Rows from block 9 of a small CTC image transcriber, named by matrix and row number. Rows with one number belong to one neuron. Each number is 128 + 24 x the weight over its row's rms, rounded and kept within 0 to 255. All counts start at 0. Numbers have three digits each.
After each neuron's rows are labels from the 100 images, of 14976, where the neuron reaches its highest value: "colour at peak" is the nearest of a few named colours to the mean colour under the peak; "strongest on" is what is common among them. Only what is clearly more common there than usual is listed. The data: seven-segment displays showing three digits. In brackets: how many of the 100.
# fc1: MLP up (model.blocks.9.mlp.fc1.weight, 640x160), inputs 0-159
# fc2: MLP down (model.blocks.9.mlp.fc2.weight, 160x640, transposed), outputs 0-159

fc1.397:140129141148141108125096127095120105098129155103116124147150130127161178150133112132123135141109113132093150134125109146124127129157105145127115172168091181106154119128125138143114152134169129137115125106104106143176080113074088114142079170107124107136177168093117134098182111096126136114106127116134137114099167149163115175105128128147133150146184114070137137130134150095116128128114109136128160139152099133148152108126090150112129157113081172139136157155102159116158165134118115
fc2.397:127131183104118131120140133191110089124124138126097106140070158153125122117170137107128185121139133107127094155080163133098148109163146117150140109133105129129128135183115105119158131112131104105112100105143131148121139155123150088106124105104130155150115142135130113128133142154099107142124141143167144096147194145111182164123148136122130181148083158151124126181128158138160143116146143155147161144122129151131060135110136125127125149155129117075125157111105112104107139128105101
colour at peak: green (25)
strongest on: the digit 3 (86); third digit: 3 (81); second digit: 9 (39); second digit: 3 (38)

fc1.456:119132135130164151103145137143134084113093147080111160164188127105131128106135163080146092123101124140143107122153130149112139106134072150122117101088128124171143100132091101191135125128162154122126105136131121062107126082129108119108131132166143104133138148124105109162103097114100144142132173093115139157105117097102119162135141098115153169124181113118158150114171130137123150115145132111149116082119099120137126107151126109114135111143154087136137126115114169148112170151112144
fc2.456:148147143119102139147099139123100169134071115147143094149111127158111155072118060147155135064164106120130159090113094113109148117108143141132086121158180139114157120137108185133137144110129163183125129148124135140127159108109112138129134147117107133150125140125106142112149164121137109121127113086147162068152164110166117151154139132129127076129126118124137124136122122117114145133161137169153128068127108135164155101159100132162161135118128096125136107094151133139115143113105115
colour at peak: black (29)
strongest on: the digit 9 (97); second digit: 9 (97); first digit: 5 (34); third digit: 3 (33)

fc1.588:095131164134120104157134109132104105113115119149056124114142135134110174158158151095115139136084152110120162095120118136148136140159117098146131128097114158126110119133120144103098061118125103168149102137165156128105117095118147141160136101140140113123148144112130112108128067151128153156099126109098106104112122134106116104121125136100160116131158122099107118070111144098087130139142100158131122147152115117140117095094076111089099100096119138104084164142076104111108148118132173
fc2.588:133089090098105119155179140123135118108137117167137134139152113147141142166137147148127133162133101108137117128083146170144121088112141056102132166125113142138133122131080128150126126124137182141179122135142083161126118147137125120096113126118092164119127210130110128142112109125120113118148147143154149141123177118077105152123105123137131130110103122160119120102122158105147153098161171150130124155158120167104159106134153131121109117140160158115138144176092150177105124100135151
colour at peak: green (25)
strongest on: the digit 3 (94); second digit: 3 (49); third digit: 3 (45); third digit: 7 (29)

fc1.215:152158149092157122136086149070176096085157091081137127117105109151126101130114121126116115127141139127123119097114147151093166087127083137124165135121096122126137149102123115129072152117145139127131161121148152124138111104113127123146141131105111115124097144078109147148157144086172109141170090139078116142083137109147108148139126111125123093105110123133124099137131132133112188125113147143113174070150137089130136102130110121101119128121073153152118147169149139167118133101108113
fc2.215:153114130150160137126112095144109157112113081147141166114111152131151093092114155111104100144145116107133150129142094115146116124140136109102099156133125141121070140100114113096165119074147096148119129135126139136104103144133128106122139128066099137134118170128134159152139112071081150074070144110184117147131120094134160174116151113153134158111172132091124097138142125112127122130075116121134156129160154150088116125125104117100126141092125100135117140096085107171129119143120123
colour at peak: green (25)
strongest on: decimal point (100); second digit: 1 (27)

fc1.157:141118180137117108106130100088107145124148102124117149142104153150077126179132118117070160102135136134115143110130090119166115122124142133137146161080082142119173084125103131092130094140207116137127126143090153103138119107067104112122121150138129126120108130125148132129124091059092158137115152146147122140121115101111159099106130134185118150115146085144122153118161123140137100105135127138128111135130104124165118149087127128143110138101141180114144119088143116138128166144144133
fc2.157:114115124126147122113168133212092121159102126161162110095070178103153124133132111153112122096116111145116121111125144156115142125130118089147150102136091115132121152153134138095121164125139107128115131133112102120088129128137139130155168139097142131121147045136140093170114124113124103137116088108104130152138106136165128148161161126151134122099141192145105167160155146127113130126089155105129170153143151138146112133157167130095103120121124116131177155165121102124096119132140109
colour at peak: black (25)
strongest on: the digit 7 (62); third digit: 3 (59); second digit: 6 (56); third digit: 7 (40)

fc1.16:109124137072142126143106157175151136136077130134159112160114117117114134121113087117124172095126102166136161110074136168050147088130152155113120115112146146144116148102122134129095134114131124112137113111131188090146141136115126128138139118122123132126118143118136148146142127135124127121117147135178098127170145104120087166098108140095135121089161084138111122153138132105101097158111113132105062128116129161114124108122139122095160139111136120105122116156154170125145123152205157
fc2.16:133171115163116112138133104069134086087158119138167138131096120140124128104152084113123097150137170145161077142122099074097105158167122153112143109107166083095134132182112137127136136152132097110100141115113093117123137156120119123132123091108180176106136130137125120090146120137128160118102140124082121125177130135118094125125118149109128123118141097110126138105095116118137135142113158152108089124121097140115111098151176155157132122110128168131130120172147132154109134143141061
colour at peak: green (25)
strongest on: the digit 9 (55); third digit: 9 (44); second digit: 1 (34); third digit: 3 (30)